Weights of a small spectrogram enhancement model.
Model: 6.49M parameters, log mel input, arch unet, norm batchnorm, activation silu, widths [96, 192, 288].
Training: adamw at rate 0.0021, 17700 steps, batches of 64.
Rows from block 2 of a small spectrogram enhancement model, named by matrix and row number. Rows with one number belong to one channel. Each number is 128 + 32 x the weight over its row's rms, rounded and kept within 0 to 255. All counts start at 0. After the name is the row's rms in percent of the matrix's.
After each channel's rows are labels from the 100 clips, of 14976, where the channel reaches its highest value: "lies over" is the class under the peak. Only what is clearly more common there than usual is listed. The data: two synthetic voices taking turns or overlapping, over music, noise or silence.
# convs0: first 3x3 conv (model.mid.0.convs.0.weight, 288x288x3x3, each kernel summed), inputs 192-287
# convs1: second 3x3 conv (model.mid.0.convs.1.weight, 288x288x3x3, transposed, each kernel summed), outputs 192-287

convs0.276 121 [204 130 146 141 132 140 130 176 104 141 127 119 126 141 113 117 245 157 197 149 115 119 120 121 122 100 124 138 148 138 124 105 132 144 122 145 127 157 109 132 231 105 178 116 136 135 176 137 104 145 116 118 151 130 118 167 186 162 124 148 135 226 114 118 106 112  94 135 117 125 192 158 144 188 146 130 196 119 135 161 146  99 146 127 128 145 120 132 123 147 119 119 139 139 140 136]
convs1.276 127 [ 69 132 131 154 122 141  85  99 153 142  82 131 157 103 137  99  42 106 100 114 127 152 154 136 144 130 146 145 127 161 124 129 144 115 119 129 131  90 145  96  75 131  53 121 129 113  89 100 110 113 101 117  82 140 109 108  71 123 113 160 132  71 124 122 139 169 137 143 146 124  82 109 136  88 138  73 121 144 131 129 111 136  91 141 140 173 144 154 124 149 130 112 111 165 157 123]
lies over: child-like voice

convs0.73 113 [130 158 127 117 112 150 124 115 144  99 143  87 130 169 124 126 117 146 123 116 180 105 158 127 128 129 126 129 130 106 126 162 139 136 120 148 150 226 133 106 128 164 109 124  99  67 120 156  87 113 137 185 134 134 132 119 128 122 139 130 164 104 123 146 138 146 147 123 161 183 162 114 105  38 165 133 109 137 163 194 171 151 146 115  66 104 150 159 233 132 106 103 142 146 190 109]
convs1.73 116 [127  70 127 110 121  64 159 142  85 135 130 102 113 122 102 111  94 127 140 152  76 128  84 121 126 119 126  82 120  97 121 149 103 130 128 113 113 119  91 119 141  79 108 124 131 196 124 118 181 101 126 114 119 149  84 162  96 131 115  71  93 157 129 127  71 115  88  76 117  38 120 158  75 112 122 108 136  70 119 106 110 127 131 136 157  80 127  57 103  85 132 127 104  38   9  92]
lies over: no speech

convs0.152 069 [ 96 109 133 145 120 125   7 116  99 111 117 105 119  95 143 112 120  74 125 125 126 136 139 128 136 102 130 126 126 139  26  95 109 122 117 139 136 133 137  96 119 115 156 112 179 119 158  75  48 118 122 130  86 131 124  85 141 130  74 122 118 122 122 128 126 136 144 131 121 117 100 124 141 146  98 129 105  73 111 125  36 134  82 114 139 141 129 100 105 130 124 162 128 115  90 113]
convs1.152 045 [184 131 111 129 131 118 126 127 141 146 145 105 124 113 121  51 112 189 123 127 129 128 131 126 134 135 127 131 197 138 131 110 133 109 124  70 128 121 126  77  87 130 133 141   7 143  89 124 121 132 109 124 255 126  86 163  72 104  99 120  85 106 125  83 122 123  79 124 119  87 172 119 115 135 134  81 137 194 128 136 212 106 176 121 115 112 125 140 113  36 127   0  98 124 100 140]
lies over: deep voice; two voices

convs0.197 062 [129  74 100 127 131  72 143 111 136 135 125  98 145 178 152 138 127 137 129 135 132 128  97 116 137 206 141  85 110 127 138 136 140  56 141 131 128   6 127 107 171 139 122  98 104 177  94 132 151 131 124  78 127 139 130 108 126 125 116  94  99 115 128  87 136 123 175  98 137 127 138 129 129  79 185 149 120 110 140  33 130 127 139 119  71 129 139 102 137 123 165 107 144 131  76 124]
convs1.197 054 [152  90 155 128 126 112 118 128  84 133  63 122 131  87 105 179 166 148 124 110 190 126 140 123 132  84 128 185 170  69 126  58 152 127 154 101 128 133 125 165  84 115 109 121 127 133 120  33 136  95 138 129 104 155 138 138 100 123 131 139 114 145 128   0 162 134 115 139 115 116  61 125  72 131 122 132 108 115  92 192 118 168 117 112 114  91 110 225 128 132 119 111 126 145 141 162]
lies over: child-like voice

convs0.173 100 [109 126  96 131 108 125 129 136 116 127 132  72 105 107 132 147  59 128 109 143 171 117 106 108 130 132 125 109  98 159 130 113 117  94 141  93 128   0 120 123 119 110  87 133 117 183 133 123 190 104 128 144 122 122 127 107  30 120 122  94 153  55 123 106 127 104 128 114 109 176 138 128 162  74 118 149 118  93 114  92 149 135 122 109  75 150 133 119 160 167 142 145 183 104  81 121]
convs1.173 109 [ 79  39 150 120 132 113 116 127 143 129 122 150 137 146 135  94  66 140 138 128 122 126  46 126 127 115 132 192 159 119  74 127 164 128 138 183 128  61 105 105 143 116 118 130 137  76 169 131  54 118 134 119 126 192 130 113 151 129 164 138 107  78 131 131 123 137 146 130 121  99  66 121 109 106 131 151 143 107 128 207 123 157 117 157 128 138 119 140 129 234 128 131  95 133 131 131]
lies over: high voice

convs0.135 072 [ 88  97 148 130 119 153  17 131 110 102 126 127  95  96 110 123  99  46 126 127 137 130 163 131 129  89 122 100 119  98  73 109 125 115  80 132 137 130 127  38 119  85 113  99 139  97 120  82  72 112 121 143  96 107 120  89 114 129 118 128 103 121 124 137 122 128 149 130 121 130  78 125 112 131 107 145 130  96 122 142  72 137  96 116 142 117 116 122 129 128 116 139 118 123 136  57]
convs1.135 047 [149 133  66 151 130 118 129 128 149 177 168  81 133 111  83  47  74 150 102 129 135 129 142 129 146 174 141 149 193 164 128 131 167 120 154  73 128 158 126 104  95 143  90 134  43 182 122 133 168 131 121 127 148 158  39 156 112 121 156 130 123 115 125 115 132 125  78 137 125  99 187 127 131 135 143 140 152 202 133 151 204 128 151 140 120 121 137 183 128  83 128   2 128 128  85 154]
lies over: high voice

convs0.254 066 [ 87  89 116 133 110 119  28 101 104  88 108 116  68  90 130 126 116  83 129 131 111 131 131 130 131 111 129 108 125 128  30 112 114 116 139 144 133 129 126  84 115 120 170 109 164 123 152  88  62 114 128 127  83 125 125  78 148 130  98  89  88 131 128 133 126 132 151 110 128 114  98 126 126 152  98 113 111  68 121 121  76 136 104 115 141 127 128  72 110 120 113 163 127  68  78 111]
convs1.254 047 [220 131 105 129 121 126 130 128 147 158 131  99 122 107 147  51 138 162 129 128 129 128 150 119 131 134 128 111 171 129 128 118 128 115 150  36 128 135 127  78  80 123 138 131  50 147 106 145 138 136 108 123 255  98  98 153 111 122 112 132 111 127 127  85 117 119  37 144 114 103 201 132 104 141 128 126 150 211 128 121 197 119 165 121 116  83 128 137 116  13 127   0 111 136  74 147]
lies over: deep voice

convs0.65 106 [122 130 116 190 126 132 130 134 172 135 133 108 109 163 121 117 129 123 129 130 102 182  85 173 111 151 130 129 122 255 125 217 194 120 145  86 119  82 165 156 124 154 116 192  83 127  79 103 151 118 141 116 126 141 110 138 131 129 109  98 119 159 121 137 121 179 104  95 179 119 129 142 255 154 214 120 132 117 201 102 126 117 128 143 133 246 142  94 172 168 126  74 129  82  69 182]
convs1.65 092 [126 121 133 127 131 167  79 127 146 128 127 185 128 124 136 145 137 142 139 122 158  87 112  71 128 115 129 149 130  46 119 116 135 129 100 144 128  92 101  57 160 121 128  54 127  74 124 140 103 145 143 104 125 136 138 135 138 126 201 124 130 115 130 128 143  77 184 173 131 134  77 127  16 130 127 112 128 212 130 193 162 131 144 140 127  23 116 155 129  31 127 125 102 181 115 108]
lies over: no speech

convs0.262 087 [110 143 119 123 105 103  79 133 142 140 132 180 144 137 111 128 148 118 133 122 142 129 162 129 143 120 133 137 130 118 194 113 144 166 111 124 141 109 129 119 179 108 121 123 134 160 105 163 128 135 133 127  95 129  83 152 114 130 255 144 142 142  98  81 133 124 145 146 124 149 147 132 127 133 136  56 124 103 132 163 173 168  56 121 142 129 133 156  91 145 139 118 143 136 134 118]
convs1.262 106 [116 118 135 127 154 127  91 130 151 125 139 110 111 135 124 116  93  40 136 134 139 125 111 134 140 127 128 117  96 103  64 131 115 104 119 133 128 117 114 149  94 166 141 118 126  96 126  59  96 145 125 125  80 137 135 113  92 123  62 152 136 114 132 188 151 117 133 137 140 117  73 129  96 105 122 236 130 134 129  91  26 102 100 125 116  91 146 139 152 147 125 133 121 136 122 127]
lies over: no speech

convs0.111 109 [201 129 128 136 129 143 133 185 103 141 124 107 122 158 113  92 222 171 195 149 120 120 108 131 127  91 122 140 146 141 126 115 141 144 124 132 129 173 115 141 200 109 165 123 128 139 164 133 102 125 107 119 177 135 116 176 144 165 121 137 124 215 112 123 100 119 111 129 120 117 187 149 146 217 153 116 191 100 144 155 154  89 137 119 107 148 125 136 112 141 112 108 139 131 131 132]
convs1.111 121 [ 74 125 101 145 131 141  82 101 165 147 106 127 165  99 113  81  57  95  93 112 117 157 140 132 139 136 142 142 125 173 119 135 156 116 119 142 130  98 135  79  63 129  26 130 127 116  93 105 107 109 108 119  59 143  83 104  81 118 121 153 154  57 127 141 135 164 128 146 146 121  91 111 129 103 144 100 126 142 138 134 103 132  99 142 144 153 144 166 121 128 134 102 123 167 135 124]
lies over: child-like voice

convs0.38 080 [134 135 134 124 130 132 155 118 125 106 161  88 122 161  39 124  81 184 153 112 157 131  95 125 132 147 124  99 171 126 144 178 184  90 118 141 124 174  91  85 116 152 123 161 136 129 150 144 137 140 103 113  50 120  95 136 116 117 147 154  91 120 110 172 123 118 107 126 143 125 159  95 123 149 227 170 100 142 191 125 223 178 147 110 129 126 122 150  80 122 132 120  90 130 145 127]
convs1.38 080 [138 153 111 140 134 149 153 128 121 135  55 131 136 110 255 177 132  97 134 134 121 131 117 132 146 181 130 124 120 135 125 140 126 118 137  68 129 145 117 108  82 135 253 160 122 143 130 123 148 152 122 124 210 121 141 120 134 126 127 135 118  97 127  98 140 126 129 129 134 117 142 144 116 130 129  15 123 147 132  82 132 164 123 130 153 105 166 142 131  85 140 144 116 131 112 127]
lies over: two voices

convs0.274 113 [165  94 110 124 148 144 116 100 151  88  67 101  98 169  92 119 123 149  97  90 145 126 167 164 133 121 123 110 117  98 127 180 179 105 118 131 135 160 158  83  77 194 145 132  90 136 125 123 130 128 109 162 144 111  90  60  74 123 105 133  42 148  91 106 133 138 189 122 148 107 108 117 119 153 189 152  97  91 184 103 132  93 108  96 152 112 128 155 113 122 131 102 153 131 180  94]
convs1.274 111 [157 140 109 142 119 114 153 120 117 163 163 110 173 133  92 139 140 103  94 116 138 131 105 130 141 137 141  95 117 122 131 136 144 150 114  46 128 166 127 114 162 118  45 124 129 202  88 158 170 131 155 100  69 106 115 143 113 139 128 122 210 113 136 131 124 136  99 167 136 143 169 116 115 208 176 144 117 186 143  86 110 162 133 123 152  89 120 125 127  34 138 128 203 145  45 119]
lies over: no speech

convs0.213 115 [128 144 143 117 118 132 240 130 152 132 164 131 133 130 110 103 123 135 132 179 152 125 195 130 111 164 125 150 151 122 191 125 136 148 107 136 127 127 132 120 158 128 114 132 126 165  92 174 136 140 128 124 124 127 110 138 128 129 140 120 133 110 119 126 140 127 153 127 129 199 127 135 127  58 128 155 132 125 132 158 168 160  94 137 134 128 113 135 145 113 143 126 134 111 144 115]
convs1.213 156 [142 123 146 134 127 130  28 128 153 130 108 137 123 139 155 155 122  36 126  72 155 128 132 124 130 114 129  97  87 119  82 143 133 102 129 108 133 119 123 134 122 135 131 145 156 122 129  16 141 119 136 123 121 128 182 145  96 125  75 141 122 154 162 136 138 129 108 146 148 113  90 104 131 111 143 130 122 142 131  70   0 114 119 122 127 129 127 113 133 118 121 157 112 143 103 119]
lies over: high voice

convs0.139 116 [162  53 111 134 125  71 144 116  87 134 112  99 119 134 116 136 103 172 128 138  81 135  93 144 120 128 118 125 140 158 149 121 101  82 131  98 110 147 140 128 129 134  84 136 100 155  96 139 186 129 108 145 144 127 126 141  83 117 130 129  64 100 130  94 122 129  97 114 107 101 168 141 157 191 103  96 113  95 117 115 141 167 119 102 100 154 122 116  70 156 115 133 140 122  93 136]
convs1.139 100 [ 80 167 155 121 134 149  57 129 227 130 131 145 131 146 118 150 129  75 151 136 128 122 112 112 139 125 128 129 127  86  97 129 162 129 120 111 134  96  98  64 168 144 155  87 155  81 140 106  72 137 125 127  89 129 192 144 160 148 108 134 193  62 140 208 125 138 141 125 145 172  66 137  87 126 135 148 144 128 130 154 100 146  81 128 166 117 123 125 110 161 142 173 120 134 144  78]
lies over: child-like voice

convs0.269 109 [105 108 106 115 145 120  92 115 127 108 135 126 134 139 118 100 116 129 119 119 198 121 140 129 135 149 121 132 106  96 140 141 139 130  61 130 126 111 138  87 142 145  92 120  81 132  73 150 155 150 124 132 114 120  68 144 115 106 151 134 109 116  74  93 159 125 196 131 111 164 127 119 103  94 153 120 109 125 149 148 169 187  25 131  83 104 122 196  97 119 119  94 114 142 145  95]
convs1.269 121 [125 108 107 139 128 112  87 123 125 142 111 104 132 115 147 152 112  47 117 110 141 138 117 147 138 152 136 126 113 141  61 138 124 133 141 115 129 141 122 171 113 162 105 142 151 114 122  78 149 117 158 124   8 120 163 143 113 127  60 139 163 124 161 151 139 148 115 134 163 143 116 113 162 135 130 124 117 175 129  92  16 142 133 131 137 121 140 140 161 129 133 129 128 135 122 145]
lies over: child-like voice

convs0.216 072 [109 167  93 121 140 155 113 131 112 123 144 135 136 134  89 108 104 175 118 131 131 127 121 131 123 141 114 172 143 123 119 131 132 143  93 124 120  72 130 122 128 136  46 131  41 105  35 217 255 100 125  94 151 120 124 161 111 105 126 108 126 124 114 102 144 121 177 109 122 162 145 123 107  47 142  93 118 155 138 172 208 140  99 140  36 112 120 139 158  96 104  72 120 116 116 150]
convs1.216 051 [106  88 121 128 116 110 136 119 131 116 137 127 143 108 166 105  93  55  84 112 119 129 131 150 129 171 127 114 127 137 137 117 109 136 142 126 129 144 147 202  99 111  63 160 141 146 128  13 179  75 132 142  78 106 120 105  94 118  76 132 180 166 130 157 117 171 143 130 130  79 138 102 172 123 134  91  93 164 121  94 113 102 115 106 133 136 124 127 138 174 112 106 152 123 217 128]
lies over: no speech

convs0.153 115 [140 128 157 117 174 109 103 130 113 139 162 107 131  87 110 210 130 170 137 111 125 153  95  91 129 165 148 157 141 151 124 138 122 107 105 148 124 106   7 123 115 162 148 135 104 122  95 117 149 174 122 136 140 137 120 158 103 116  95 130 104 151  99 109 134 137 155  84 135 166 154 129 141 127 120 165 126 179 118 146 129 106 136 129 112 110 136 113 145 110 171 109 116 138 160 141]
convs1.153 164 [126  89  92 101 144  98 130 131  66 115  96 119 133  95 124  51 136 124 133 130 146 138  77  93  93 144 138 140 130 131 101 136 131 121 114 103 122 126  83 158 125  99 143 119 150 115 160 140  94 207 125  92 138 130 127 118 160 139 145 150 114 101 138 118 128  88  64 154 126 151 126 133 138 117 111 137 126 109 111  95 142 152 140 116 124 112 113 135 117 135 139 190 126 150 116 141]
lies over: two voices